A small spectrogram diffusion model, trained from scratch: 10.1M parameters.
Rows from block 7 of a small spectrogram diffusion model, named by matrix and row number. Rows with one number within an expert belong to one neuron, the router's apart. Each number is 128 + 32 x the weight over its row's rms, rounded and kept within 0 to 255. All counts start at 0.
Before each expert's rows are labels from the 100 clips, of 14976 (inputs lightly noised), where the router gives the expert most weight on average: "peak in band" is the frequency band that holds the peak. Only what is clearly more common there than usual is listed. The data: chords played on synthesised instruments. In brackets: how many of the 100.
# router: router (model.blocks.7.mlp.router.weight, 16x128, trained with AdamW), inputs 0-127
# gate: expert gate (model.blocks.7.mlp.gate, 16x128x128), inputs 0-127
# up: expert up (model.blocks.7.mlp.up, 16x128x128), inputs 0-127
# down: expert down (model.blocks.7.mlp.down, 16x128x128, transposed), outputs 0-127

# expert 3
peak in band: 0 to 250 Hz (76)
router.3 [169 201 101  79 162 123  99 114 165 140 112 118 159 194 168 118 142 129 103  98  53  79 133 130  78 126 132 121 109 120 175 173 150 127 121 169 137 152 121 111 155  43  95  81  73 144 115 106 178 147 118 175 117 119 132 140 117 179 131  90 154 159 101 138 131 118 109 126 164 139 106 119 145 100 128 134  85 138  79 133 129 154  95 147  92 127  52 131  88 104 174 137 105 187 119 127 133 109 113  84 214  78 155 133 141 186 109 135 155 150 165 149 110 112 125 133  30  92 120 133 110 145 125 130 106 131 130  65]
gate.0 [ 62 160 128 122 128 128 204 183 131 128 128 128  87 128 128 163 180 113 128 128 128 155 128 153 180 137 128 118 128  75 128 115 128 128 128  51 128 157 128 150  91 128  24 156  98  97 128 128 128 128 128  91  75  82 128 128 128 145 131 154 128 128  58 128  85 128 128 187 197  70 205 166 102 128 210 128 188 128 128 128 128 128 128 191 152 152 128 128 137 128 128 128 112 128  86 156 128 128 128 128 128  16 136 128 112 128 128 128 128 153 128 180 167 118 222 128 128 124 137 124 128 154  95 162 137 128 128 128]
up.0 [ 83 128 128 128 120 206 180 149 128 127 128 128  78 128 165 128 171  89 200  96 184 141 128 128 203 136 107 128  63  73 128 100  48 128 128 100 155 156 161 160 128 127  30 128 128  92 128 128 128 103 128  94  87  93 121 172 128 139 166 128 128 128  91 126 105 128 128 191 182  70 207 163 128 125 128 128 128  54 128 145 128 148 128 179 128 147 128 128 134 128  84 128 128 128  89 128 128  84 128 128  75  35 128 128 123 206 128 128 146 148 128 128 128 113 179 140 138  72 130 128 128 120 128 128 128 128 128 130]
down.0 [ 58 165 128 128 128 128  83 128  93 101 125 128 128 128 128 128 164 128 128 128 179 128 128 127 128 148 128 114 128  81 128 177  84 164 166 141 128 128 128 104 128 128 159 128 128  96 128 151 150 198 136 128 194  77 128 128 128  85  69 128 184 128  48  57 128 117 158  69 204 154  47 114 115 114 128 123 185  72 156 128 128 128 166 128 128 218 152 193 142 110 128 128 128 128 196 154 128 163 142 189 109 174 128 128 128 128 153 139 128 210 128 128 128 181  47 128  98 122 128 128 128 128 128 131 137 109 131 128]
gate.1 [ 93 128 124 166 123  87 128  95  73 128 128 128 128 102  58  83 128 118 105 173 128 170 128 128 128 128 231 114 128 128 123 128 173 128 128  61 128  96 173  68  65 119 203 128 128 108  99 128 157 128 128 150  28 128 128 123 128 128 112  91 128 128 128  92 128 158 128 128 110 128 199 146  77 155 128 154  98  80 107 128 128 147 169  97 157 128 128 124 158 128  73 104 115 128 128  91 128  94 138 128 153  90 128  61 128 128  47 128  56 128 128 124  74 128 128  25 128 128 152 128 128 102 128  97  97 128 105 124]
up.1 [ 68 108 128 121 128 128 136  67 128 128 128 128 128 128  60  64 128 128 128 217 128 128 128 128 128 128 204 109 128 115 128 195 128  83  95  70 198 101 210  56 128 128 186 128 128 128 128 128 128 128 128 161 109 128 128 128 148 116 139  91 142 140 128 128 128 128 128 153 142 167 217 128 128 128 128 115 120  66 128 186 128 128 153 128 128 128 128 128 183 138 128 184 140 128 128 128 128 149 124 128 105 128 128  71 128  97 128 128  27 128 128  66  64 106 128  82  73 128 188 196 128 128 128 166 103 128  99 122]
down.1 [128 121 112 128 108 128  58 138 128 128 128 128 128 128 128 128 168 128 120 108  83  49 128 128  77 138 159 107 149 128 140  63 174 128 152 128 168 194 107 168 220 128  71 164  82 164 178 128 128 128  58 140 128 128 128 128 128 128 128 145  92 128 159 128 128 128 182 128  78 128 128 128  59 140 181 167 128  86 128 128  83 128 128 128 101 128  92 153 203 161 128  95 128 128 128 128 128 116  81 116 127 203 128 186 128 128 128 128  43 128  87 128 228 128 104 183 128  83 136 128 128 128 128 139  70 128 101 128]
gate.2 [111 209 189 128 128 128 128 128 112 128 128 128 128 128  76 128 157  84 128  67 165  90 163 128 128 128  98 128 193 128 146  56  80  97  66  77 128  84 100 128  67 130 128 128 195 128 133 128  99 186 128 128 128 128 142 128  32 128 128  67 166 128  98  83 128 128 213 137 128  79  77 128 111 128 136 128 100 128 124 128 128 128 128 128 128 156 144 128 143 128 161 128 128 110 128  43 147 164 128 169 101  97 128 168 123 181 105 128 128 128 125 128 128 148 138  81 128 128 190 192 189 107  83 176 114 110  99 141]
up.2 [ 83 128 128 128 136 128 128 128 155 128 128 128 128 128 128 117 128 128 128 204 132 182  68 128 128 128 152  54 128 128 136 128 128 128 173 188 128 196 119 128 128 145 127 117  69 128 128 128 137  82 123 100  91 141 128  58 175 165 128 167 128 128 101 128  38 148  65 124 128 128 128 129 128 128 128 119 193 102 113 116 128 131 128 128 128 138 128 100 128 128  92  65 128  86 128 161  54  84 136 128 128 128 116 128 128 128 117 193 128 128 142 128 185 169 176 194 197 128  57  42  56 133 187  83 128  84 128 128]
down.2 [128  52 128 128 153 128 128 146 128 194 128 163 128 108 101  93 128 209  98 112 167 113 151  76 128 128 171 175 164 128 128 128 128 128  95 128 205 106  88 151 128 128 144 104 128 128 174 112 103 153 181 152 128 168 128 129 163 128 113 128 149 128 128 128 200 128  70 128 128 128 128 128 113 185 128 101 128  74 102 134 128 128 147  69 128 199 160  71 128 128 128 185 129  88 107 128 139 128 195  63 128 128 142 183 111 153 180 128 128 180 198 128  67 128  44  52  87 128 128 128  95 128 128 128 128 128 114 128]
gate.3 [ 92 128 128  73 128 115  99 128  57  97 134 145 128  90 128 128 232  69 128  88 128 181 128 128 128 128 128 209 128 128  52 128 147 128 190 164 117 119 128 128 128 128 128 128 128 128 192 162 156 128 128 163 128 128 134  23 177  81 128 118 128 128 128 176 131 128 128 128 128 210 128 114 128 128 157 158  89 128 122 128 128  90 128 128 160 128 186 128 128 128 128 165 188 164 128 128 143 128 128 128 128 128 128  62  47 106 180 128 128 143  87 128 128 128 109  54  62 173 128 153 128 128  72 165 128 117 128 128]
up.3 [128 128 140 133 128 128 128  64 128  69  73 128 128 128 218 128 128 128 213 128 128 128 128 128 128 128 128 128 170 128 100 128 128 128 128 128 128 176 128 128  58 128  33 145 128 128 128 128 128 128 128 114 128 128 128  88 201 181 128 128 128 128 128 128 128 102 170  77 180 128 167 128 128 128 128 211 128 128 128 128 128 128  58 128 128 156  70 128  49 128 128 167 128 225 128 128 128 128 128 175 128 128 128 128 100 190 128 128 128  76 128 255 128 128 128 128 128 174 128 128 128 128 128 128 128 128 161 157]
down.3 [244 128 140 128 147 158  89 128  83 101 254 128 128  74 113 125 128 128  94 116  86 128 128 128 128 130 162 128 174 128 147 128 113 182 128 128 128 168 128 128 128 128  92  94 128 128 128 201 128 102 128 118 128 128 128 180 128 128  99 116 128 212 128 128 128 128 128 128 128 128 164 163  94  98 100 185 128 128 128 128  49 107 164  91 187 128 128 146 115 185 128 128 128 128 128 128  72 128 161 183 128 128 128 128  95 128 183 161  69 195 128 128 180 178 128  97  93  93 128 133 163 128 128  67 128 126 128  69]

# expert 7
peak in band: 0 to 250 Hz (50)
router.7 [170 137 177  98 100 156 113  95 143 139 163 137 167 130 164 118 120  98 117  93 121 141 129 124 116 167 105  91 112 192 106 191 176 122 124 100 161 162 190 147 149 116 144  88 153 108 150  98 133 176 151 144  80  52 153 169 144 133 112 141 151 162 183 146 153 132 118 144 121 140  28 146 117  72 118 146 160 166 111 125 118  90 119 117 127 118 117 114 134 164 145 146 117 144 119 133 193 157 150 121 114 106 194  92 139 129 207 155  70 127  31 103  98 132 117 113 119  98 156 111 151 129 167 156  96 121  71  60]
gate.0 [128  87 128 113 128 128 128 202 128  77 128 204 128 130 160 160 128 128 166 128  82 128 128  74  92  65 116 128  87 121 128 200 174 128 128 128 128  78 128 128 196  64  89 141 128 128  49  64 128  76 132 128 128  96 128  86 149 100 128  98 128 131 128 186 121  71 204 145 128 128  96 128 157 128 166 128 198 121 128 128 127  70 160 128 108 211  73 128 174 128 145 132 113 128 165  66 150 159  89 128 129 128 128 140 128 101 128 128 128 128 128 102 128 134 128 128 128 128 163 152  62 155  63 126 128 156  89 128]
up.0 [128 128 128 131 206 128 128 195 128 174 149 128  84 128  83 128  85 109 162 128 127 128 128 165 125 114 128 177 128 166  93 128 128 171 128 128 128 199 128 105  75 128 145 128  65 128  60 129 128 153 118 128 128 128 152 128 128 128 167 116 160 150 128 128 128 194 128 128 189 100  79 128 139 101 141 128 125  86 128 128 128 128 128 168 128 128 128 128  79 225  76 128 164 128 156 128 151 160 102 194  62  20 125 128 186 128  76 128 124 128 128 110 134 170 128 128 128 128 128  72 189 128 169  64 140  90 128  71]
down.0 [128 128 128 128 128 128 128 128 138 122 145 128 128 128 128 128 128 176  87 170 128 128  62 128 126 128 113  78  89 128 157 128 170 128  84 128 126  84 153 147 128 106 128  65 128 128  80 174 128  56  98 128 128 128 175 128 128 129 128 128 171 179 191 128 142 160 128 132  46 128 128 128 208 128 128 128 101 128 128 128 169 165 128 151 128  87 204 128 128 160 187 128 114 106 128 169 155 128 103 128 131 128 189 128 128  33 128  60 203  67 161 104 172 141  58 170 128 113  94  96 176  63 128 159 128 128  83 128]
gate.1 [135 128  59 128 187 156  84 184 127 128 128 128 201 128 202 128 145 101 128  81 115 128 193 165 146 128  75 102 128 128 128 172 145 128 128 128 128 185 128 189 140 109 114 128 164 106 128 166 128 128 175  95 128 128 133 128 128 100 128 186  79 128 128 140 128 158 128 128  93 128 204 183 128 128 122 105 175 170  92 255 189 128 167 128 128 180 105 128 177 128 128 128 128 128  60 184 128 128 128 128  84 143 128 128 128 153 128 213 131 109 128 128  81 128 128 128 128 128 162 128 128 128 128 128 133 187 157 128]
up.1 [128 128 128 191 116 117  80  86 110 128 128 128  64 128  81 128 128 128 153 151 177 225  98  98  84 128 165 145 128 128 128 147 128 128 104 128  72 128 128 172 128 128 128 128 128 128 128 128 170 128 128 152 128 128 158 118  74 177 128  48 128 128  68 186 157 100 128 128 178 128 100 120 166 128 121 171 128 128 128 209  89 140  78  79 138 128 128 128 128  74 128 128 201 128 128 209 128 132 128 185 128 171 128 221 121 128  63 135 128 140 128  92 209 120 128 186 144 128 128 128 145 128 128 170 167 128 128 128]
down.1 [128 128 128 104 128  62 128  99 128 128 128 128  80 111 128 104  39 128 128  74 162 180 128 128 110 174 128 128 205 169 128 145 107 128 128 111 128 113  87 159  91 167 131  71 167 128  78 141 128  81  74 128 128 128 128  11 128 119  81 128  76 128 151  78 128 128 109  69 128 143 128 128 128  92 138 128 177 103 128 210 128 128 128 127 128 202 128 119 115 128 128  92 128  36 128 128 128 154 128 128 128 128 128 154 121 164 132 128 167 128 105 128 125 128 128 128 128  91 152  42  31 128 128 128 128 153 162 128]
gate.2 [156 167 114 128 128 128 128  55 128 128 128 128 102 125 101 128 199 128 176 128 128 128 225 157  77 167 103 119 128 128 104 128 103 128  64 128 128 128 128 128 115 227 128 128 113 139 128 177  61 128 217 128 124 128 128 128  59 184  89 142 128 128 128 131 128 128 128 120 160 128 128  91 128 128  82 128  38 128 128 128 128 128  71 196 128 171 217 124 180 128 165 174 128 128  70  95 128  93 128 128 128 128 168 128  89  87 128 180 128 128 128 128 128 152  91 128 128  87 128 109 128 128 128 128 104 145 128 199]
up.2 [128 144 116 128 126 128 152  71 128 128 128 128 143 158 128 128  83 157  36 128  64 128 128 128 130 128 128 128 115  70  82 101 128 128 157  95 128 128 128 150 126 104 160 128 190 128 159  12 128  81 128  90 192 128 128 128 128 188 192 110 128 128 157 106 128 128 128 153 128 128 191 128 137 128  53 128 184 148 128 128 128 128 128 128 128 128 128 206 128  78 128  48 143 128 128 189 128 106 128 128 128 128 128 128 201 128 128 108 128 128 212 128  43 122 128 128 128 168  51 128 128 165 128  76 128 128 133 128]
down.2 [128 128 128 110 128 128 128  69 114 128 128 128 141 128 128 110 109 128 156 128 153 133 128  99 128 128 194 117 128 128 128 181 164  92  74 128 128 128 128 157 128  41 128 135  99 128  94 214 149  99  73 128 128 128  94  94 134 158 128 190 128 128 128 196 163 128  89 128 107 135  90 170 186 128 192 110 128 111 128 128 128  66 128 128 128  77 128 128 104 177 183 160 128  59 178  99 128  83 170  57 192 128 128  89 128 123   0 128 128 128 128 128 128 128 105 128  98 128 122  98 129 128 114 133 165 128 128 184]
gate.3 [164 128 128 128  93 111 128 128 128 132 128 128 128 128 178 120 133 208  45 100  89 122 209 115 143 128 128 140 128 153 128 131 161 130 128 125 165  57 128 194  95 128 128 165 128 128 128 224  64 128 128 125 128  84 128 102  89 176 197 189 128 157 118 172 128  65 128 128 128 179 128 127 149 128 128 135 100 157  44 135 220  66 128 128 128 128 128 148 147 128 128  96  71 128 107  71  59 128 128 133 128 128 128 128 128 128  63 206 128  99 128 128 110 128 134 145 124 128 128 107 128 128 128 124 128  75 128 128]
up.3 [ 87 128 128 156 202 128  79 128  74  95 128 150  86 128 128  82 120  37 255 128 128 130 114 137  47 201  97 128 128  92 128 128 187 128 128 160  86 128 184 128 147 145 128 128 123 128 120  54 128 152 109 128 173 128  93  49 141 135 128 128 128 128 144 128 128 111 128 106 157 128 111 128  43 128 128  92 128  76 128 128  74 128  91 128 107 177 128 100  79  91 175 144 129  79 128 128 176 128 128 128 128 128 133  91 128 128 128 128 128 128  92 128 178  63 128 128 107 128 128 128  82 128 128 150 128 128 158 128]
down.3 [ 81 105 128 128 102  67 128 181 128 128 168 150 103 120 124 110 128 102 178 128 193 128 164 128 126 128 128 128 128  69  50 128 128 128 174  79 128 128  47 108  16 185 128 128  80 128 128 182 128  89 160 128 101  65 128 100 128 151 159 128 128  82 128 128 128  51 128 154  89 200 193 105 128  43 128 157 128 128 128 122 128 128 128 128 128 108 128 127 128 184 128 151 130 128 112 128 128 118  56 128  68 128 128 128 128 162 128 128 128 128 128 128  81 206 128 128 128 126 128 146  74 128 128 170 128 128 128  83]

# expert 5
peak in band: 250 to 500 Hz (61)
router.5 [164 114  75 146 134 156 110 140 169  94 139  89 122  88 134  71  44  93 120 102 105 143  73 146 143  78 145 104 124 167 131 128 183 134 183 128 153 168 107 117  81 106 121 138 144  68 119 112 167 139 127 112 122 155 136 131 119 133 131 105  74 145 147 139 138 126  71 187 201 185 157 156 153 111 181 131 171 122 113  94 106  86 132  92 191 138 137 134 113 139 147 149 130 134  88 138  99 130 152 141  88 115 199 129 114 162  76 142 129  89 166 118  95 107 181  78  68  89 190 168 134 148 147 139 111  85  95  79]
gate.0 [ 38 154 128 128 128  83 128 164 155 128 102 180 119 208 101 128 190 128 128 128 128 194 182 128 128 128  89 117 128 128 128 165 107 128 128 128  56 128  92  71 155  74 172 176 128 194 128  68 128 105  66 128 128 128 128 128 128 200 128 128 111 128 174 120 128 128 128 127 128 130 128 168 115 180 128 128 128 128  60 128 128 128 159 128 170 128  74 158 128 128 128 133 128 128 128 128  36 128 128 100 128  68 145 111 177 128 128 159 128 128 215 128 128 148 128 128 128 128  70  86 128 128 128 136  87 204 174 128]
up.0 [172 128 106 128 128 223 128 113 128 128 128 119 128 173 128 123 128 128 128 172 172 120 128 191 166 181 106 128 128 184 128 128 128 128  91 153 162 128 154 226 128 128 128 128 128  71 128 128 128 128 128 117 128 181 159 128  86 128 138 128 174  36 124 135 128 143 162 128 128 128 128 128 122 128  83 128 128  56 128 132 128 128 159 106 128 128 170 128 181 128  92 128  98 128 163 196 128 163 128 159  92 180 128 210 128  90 171 128 139 113 238 128 161  90  97 165 128  64  91  95 155 107 156  95 128 128  78 128]
down.0 [151 128 123 145 128 128 128 215  58 128 150 232 122 128 128 128 194 128 128 186 128 157 128 102 127 186 128  83 128 128 128 120 128 128 128 128 128 128 128 128 228 173 103 110 116 130  70 128 128 128 182 146 128  64 128 141 128 165 128 127 128 114 168  93 128 128 128 110 128 221 128 134 211 126 128 128 128 128 130 128 128 128 128 128 128 128 139 128 128 128 128 128 189  41 128 159 128 129 128 128 219 155 106 128 128 128 128 196 128 128 128 128 128 129 180 128 128 128 128  75  48 188 128 183 168 119 147 108]
gate.1 [ 71 129 128 158 128 128 172 190 128  59 128 128 128 128 128 128 128 128 156 135 128 176 177  81 128  84 151 128 178 128 105  94 128  72 157 128 107 128  86 128 120  90 128 128 128 128 128 195 185  74 128 130 183  87 145 130 128 133 128  97 128 158 128 123 128 128 128 128 126 102 128 128 128 128 128 132  85 128 159 170 193 152 128 100   0 128 128 128 112 195 154 236 128 189 128 128 101 128 128 141 128 128 124 168  61 128 128 107 128 128 128 128 128 128 128 157 128 128 106 128 128 128 153 128 128  90 228  74]
up.1 [111 128 128 128 128 128  99  95 128 166 128  92  89 116  19 122 128 142 128 122 128 128 121 175 128  88  75 155  83  91 128 128 128 178 128 128 128 128 110 128 112 126 128  98 128 128 128 108  51 128 169 122  94 128 128 207 128 128 128 128 128 103 128 128 128 128 118 128  74 180  77 128 137 221 128 128 122 128 128 163  71 239  87  57 128 128 127 128 128 117  93  67 128 108 137 128 140 128 128 144 128 128 132 141 241  97 179 128  57 128 128 128 128  87 134 128 128  42 159 128 128 128 108 128  96 128  88 132]
down.1 [128 168 124 120 128 128 128 128 217 112 136 116 128 128 107 130 128 126 128 144 170 128 128 128 128 147 128 128 171 174 180 128 116 126  96 128 172 128 128 235 148 128  45 157 136  77 129 255  48  91 180 159 199 128 128  84 128 152 128 128 198  84 125 128 128 164 128 128 128  87 102  72 187 169 171 128 158 128 128 128 125 144 128 128 113 109 128  94 105 107 106 197 128 128 128 156 128 128 155 109 132 128 128 128 128 128  95 128 128 128 128 128 154 128  68 128 128 157 148  32 128 128 128 128 128 180 128 128]
gate.2 [128 128  93  79 190 128 184 155 128 128 128 128 128 106  79 196 128  92  83 179  86  58  79 150  79 128 128 128 128 147  97 128 128 139 128 128 147 118 128  75 141  26 128 128 132 128  55  87 194 108 128 101 128 114 196  96 128 166 185  88 121 158 207 128 128 128 128  90 128 128  91 128 155 105 128 128 128  91 128 128 122  73 128 104 144 129 128  97 102 128  87 128 128 182 128 123 102 177 128 118  78 128 136 128 223 128 153 100  77 159 128 128 100 106 128 110 124 128 171 148 144 128  72 128 100 189 128 128]
up.2 [132  84 128  96 162 128 128 136 134 128 128 146  85 128 128 128 102  93 128 128 128 128  37 127 128 207 101 128 128 170 128  72 115 148 128 128 133 128 128 128 128 128 134 105 108 128  41 128 174 128 153 128 105 151 252 128 128  98 128 128 175 128 128 137 128 128  95 131 128 128 123  98 138  96 128 109 202 128 228 169 128 119 113 128 128 128 128  76 128 164  63  90 128 128 185 105 128 150 128 128  58 165 124 128 246 128 156 128  76 120 132  80 128 121 116 102 197 112 175 142 128 128 128 146 121 128 128  88]
down.2 [128 109 178 168 104 128 113 158 128 128 115 103 161 128 128 128 128 128 128 128  35 128 128 168 126 128 203 128 128 174 128 128 128 128 145  81 114 128 128 117 122 128 177 128  94 128  68  92 132 128  79  75 128 108  22 128 128 110 128 207  81 128 140 128  73 128 128  81 201 138  53 192 125 128 128  73 128 128 128  54 128 117 135  99 197 128 128 157 177 147 173  44 117 128 128 128 128 128 143 128 139 128  75 128 128 128  89 128 138 136 131 128  87 128 117  91 128  73  90  95 128 185 120 135 147  69 128 128]
gate.3 [128 128  57 144 128 206 128 190 128  67 128 128 160 128 128 162 183 159 128 128  87 194 106 111 128 105  76  77 208  91 100 128 205 116 128 115  75 142  75 128 204 128 128 128  68 128 206 128  90 154 128 100 128  71 100 128 133 128 128 128 128 128 109  95  95 159 128 106  92 128 128 128 135 128 128 128 128 129 179 184 146 175 128 128 113 128 128 106 178 128 128 128 128 121 101 128 126 128  85 106 143 128 128  99 128 111 177 134 128 171  81 162 182 189 115 128 151 128 153 128  76 128 168 173 182 169 179 128]
up.3 [128 128 232 185 128 128 128 144 151 175 128 103 128  59 128 128 173  55 185  52 128  91 164 193 177 113 189 128 175 183 128 128  92 128 128 152 169 128 147 128  54 160 145  97 165 113 128 128 154  80 128 128 128 128 128 150 159  56 128 128 168 155 128 128 128 128 128 112 128 161  80 128 131  79 128 137 179 128 128 122 128 109 128 128 100 128 111 128 128  79 128 122 128 128 128 128 164  93 121  20 128 128 115 128  83  85 178 128 128 128  91 111 123  65 128 128 128 126  83 142 187 113 128 119  68 128 128 142]
down.3 [128 162 128 128  18  46 131 121 127 128 121 166 169 123 113 128 167 131 128 131 128 183 204 134 107 128 141 128 128 127 102 128 128 128 128 125 178 128 128 128 146 128 128 128  86 113 128 215  89 128 128  29 128 128 128 128 128 157 215 128 124 128 128 191 128 128 166 171 128  75 141 128 189 128 128 128 128 128 128 128 128 120 101 128 219  93 154 169  54 170 128 128 128 128  94 128 128 161 103 128 128 128  84 128 172 169  76 128 196 128  72 118 128 128 128 104 138 172  67 163 134  89 128 115 128 128 128  85]

# expert 8
peak in band: 0 to 250 Hz (80)
router.8 [131 108  98 150 155 125 151 124 171 138 113 139 103 181  84 113  97 140 106  87 145 127 104 168 134 106 120 136 143 186 128  89 108 179 112 119  84 103 122 110 123 118 151  77 140  82  82 126 204 139 132  91  85 134 141  88 113 166 108 148 180 167 119 182 147 119 138  76  91 111  94 164 115 119 130 169 143 153  97 101 124  26 142 193  92 150  72  47 134 149 110 167 146 147 188 134  61 111 159 138 131 113  96 120 142 133 128 135 116  50 137 150 107  81  88 122 184 136  98 156 131 137 125  70  90 143 104 151]
gate.0 [128 128 166 128 165 128 128 128 126  92 157 128 152 128  98 240 139 128 217  91 128  94 128 168  79 109 128 128  99 181  67 128 177 128 164 164 159 151 192 100 154  85 128  89 128 128 128 128 128 128 109  71 111 119 113 128 132 128  97 129 142 128 128  83 155 178 128  75 151  81 128 128 128 128 128 128 173 128 153 187 128  75 128 128 139 128 128 126 107 128 128 122 120 128  33 128 128 192 128 158 112 122 128 138 100 128 103 203 128 102 161 128  94 159 130 128  72 190 128 128 128 124 144 231 125 200 153 128]
up.0 [128 128 128 173  70 128 108 128 199 206 128 128 124 132 128 128 114 121  63 128 128 128 128 128 128 128 132 149 144  85 129 182 128 128 128  90 128 128 107 128 158 128 128 128 148 222 159 128 128 128 128 128 102 128 128 128 128  81 198 128  75 128 128 128  32 128 128 128 128  76 128 128 128 153 219  98 128 128 128 128 128 128 128 128 182 128 159 121 114 128  52 128  68 101 128 128 128  88 185  80 128 128 128  78 186 128 110  85 128  90  48 175 128 128 128 128 131  47 164 128 112 128 107  79 128 157  42 128]
down.0 [122 128 128  95 128  79 144 205 174 128 128 105 128 128 109 128 128 184  59 128 128 128 147 128  42 144 125 143 173 128 162 128 159 128 128 128 118 128 129 128  95 128 104 128 188 179 128 128 156 128 128 148 128 135 128  75 147 147 128 128 128 128 122 144 128 176 128  73  57 128 128 128 128 159 128  50 198 128 128 128 128 183 128 128 186 193 128 128  88 157 142 128 128  69  94 128 128 128 128 128 128 112 128 172 128 209 153 134 128 128 207  37 182  73  60 128  86 144  76  81 128 128 175 154 134 132 128 148]
gate.1 [ 69 152 152 128 128 128 154 128 128 128 128 125 128 174 128 122 102  24 128 129  80 112 136 128 110 128  87 128 128 128 206 128 137 134 128 130 197 128 128 128 162 128 135 128  65  73  86 128  90 128 178 149 128  63 128 128 128 194 145 128  89 128 156  66 186 128 128 128 146 115 128 128 182 128 128 128 128 119 120 166 128 128 211 128  61 128 128 177 155 128 145 128 128 137 128  78 170 194 174 128 128 128 115  83  73  38 128 132 128  92 154 193 128  99 175 128 135 128  82 128 111 116 157 198 152 128 148  94]
up.1 [152 128 128 128 128 128 129 128 177  81 176 117 139  41 128 193 183 208 178 128 166 128 109 153 128 104 144 165 187 128  64 128 128 170 129 128 128 178 128 134 138 128 151 128 208 107 134 128 128 128 101 128 128 198 181  85 165  33 113  77 128  67 128 194 128 170 128 146 128 167 123 118 146 108 128 164 128 122 142 134 139 128  60 128 135 128 107 128 140  68  92 100 198 128 128 165 128  64 128 128 128 128 128 128 141 136 128 184 167 162 128 142  92 128 121 128 128 128 175 128  56 128 128 135 128  87 128 128]
down.1 [ 91  74 114 150 129 128 128 128  79 167 128 142 152 102 145 203 158 173 159 112 128 101 128 200 128  73 120  72 179 128 108  88 144 128  96 111  95 128  94 169 128 128 168 119 184 143  88 128 128 213  70  73 128 218  84 128 112 129  88 179 128 128 109 128 128 150 128  98 128 114 128 102 128 183 128 128 188  67 128 128 128 128  79 128 121 168 140 174 132  49 104 162 128 161  87 128 142 148  92 209 178 128 128 128 128 128 128 128 128 128  78 128 128 101 128 128 128 128 128 128 101 111 188  85 150 128  99  88]
gate.2 [180 128 128 185  85 128 128 141 139 196 161 128 163 152 128 128 186 128 128 156 128 128 128  70 119 128  42 128 119 129 180 128 128 156 151 110 128 155 128 128 128 156 128 114  59 184 128 128  76 138 162 128 181 253 128 152 113 142 128  83 128 121 128  75  96 128 128 128  75  86 145 130 143 146 108 114  80 128 128 128 155 128  54 131 128 128 128 128 128 128 144 118 128 128 108  68 170 147 179 128 128 128 128 128 128 128 122 128 128 128 128 172 196 175 198 128 192 122  67 128 169 128 128 130 128 112 128  28]
up.2 [128 162 128 185  96 128 110  54 131 168 128 163 139 179 128 128 161  65  96 128 105 128 128 128  95 128  59 137 128 128 166 128  60  89 148 128 102 170 128 102 136 128 128 128 108 179 128 128 128 176 128 128  82 195 128 220 128 128 154 128 156 133  96 128 128 172 128 128 144  78 128  82 128 128 114 195  61  91  84  95 128 128  58 128  89 107 142 167 100 128 128 123  66 186 138 128 128  91 128 128 174 151 166 179  94 128 128 128 178 135 137 128 181 105 242 158 128 128 128 144 128 128 128 128 119  95 128 128]
down.2 [144  96 128 128  90 125 166 121 103 174 107 179  81 128 128 128 128 192 192 128 149 128 122 128  91 128 128 128 231 128 147 128 128 128 114 150 128 172  18 128 102  91 128 128 208 128 128 128 175 128 157 231 128  88 128 128 128 128  80 128 128 128  99 128  86 128 128 128 195 101 128 128 128 195 128 136 163 128 128 128 128 156 124  71  55 185 128 114 194 128 128 128  90 128 128 128  66  95 128 128  61 128 128 128 128  91 128 128 168 128 120 128 141 128 117  84 128  75 140 128 166 128 176 128  88 128 172 128]
gate.3 [221 135 128 128 128 113 126 208  85 159 128 128 179 128 185 128 128 110 128 165  95 149 128 128 148 128 168 128  68 128 106 128 121 128 128 113 128 128 128 128 128 128 128 118 128 128 173 210 145 128 128 128 128 128 128 181 139 128 128 163 128 128 124 128 128 128 128 129 142 166 221  63 128 132  41 125 123 116 128 128 128 255 178 185 102 132 116 173 177 161 128 148 128 128 148 108 128 102 136 128 128 217 119 128 106 128 128 128 106  83 128 128 188 128 128  95 128 128  36 149 128 128  69 122 136 138 147 168]
up.3 [179 128 128 128  66 193 128  98 190 128 114 128 128 128 128  91 106 128 128 188 128 100 128 128  75 128 128 128 128 128 128  51 183 111 118 128 168 168 157 128 128 179 128 205  70 109 113 128 128 128  73 128 128 255  98 128 128 149  88 128 105 148  78 182 128 128 144 128 127 128 128 135 128  53 128 147 128 189  46 128 200 128 128 128 154 107 128  94  88 128 183 128 128 128 128 128 143  81 128 128 128  86 128 128 152 128 128 128 128 128 128 128 107 128  69 128 128 162  86 128  85 128 128  51 128  86 150 128]
down.3 [ 62 128 152 148  99 128 220 128 128 128 128 104 128 162 128  57 128 128  50 128 109 128 191  75 128 128 128  54 128 128 128 128 128 128 128 128 128 128 128 158  85 109 128 128  74 127 128 128 141 128 131  89 128 196 128 131 128 228 128 128 189  96 128 167 128 128 128 128 128 163 128 144 126 128 128 128 110 128 116 191 128 128 121 151 128 128 128 135 202 128 128 128 128  33 108 118 128 165 105  94 128 101 194 102  81 128 128 102 140 162 128 147 128 128  59 128 128 128 128 222 157 190 128 107  35 128 128 132]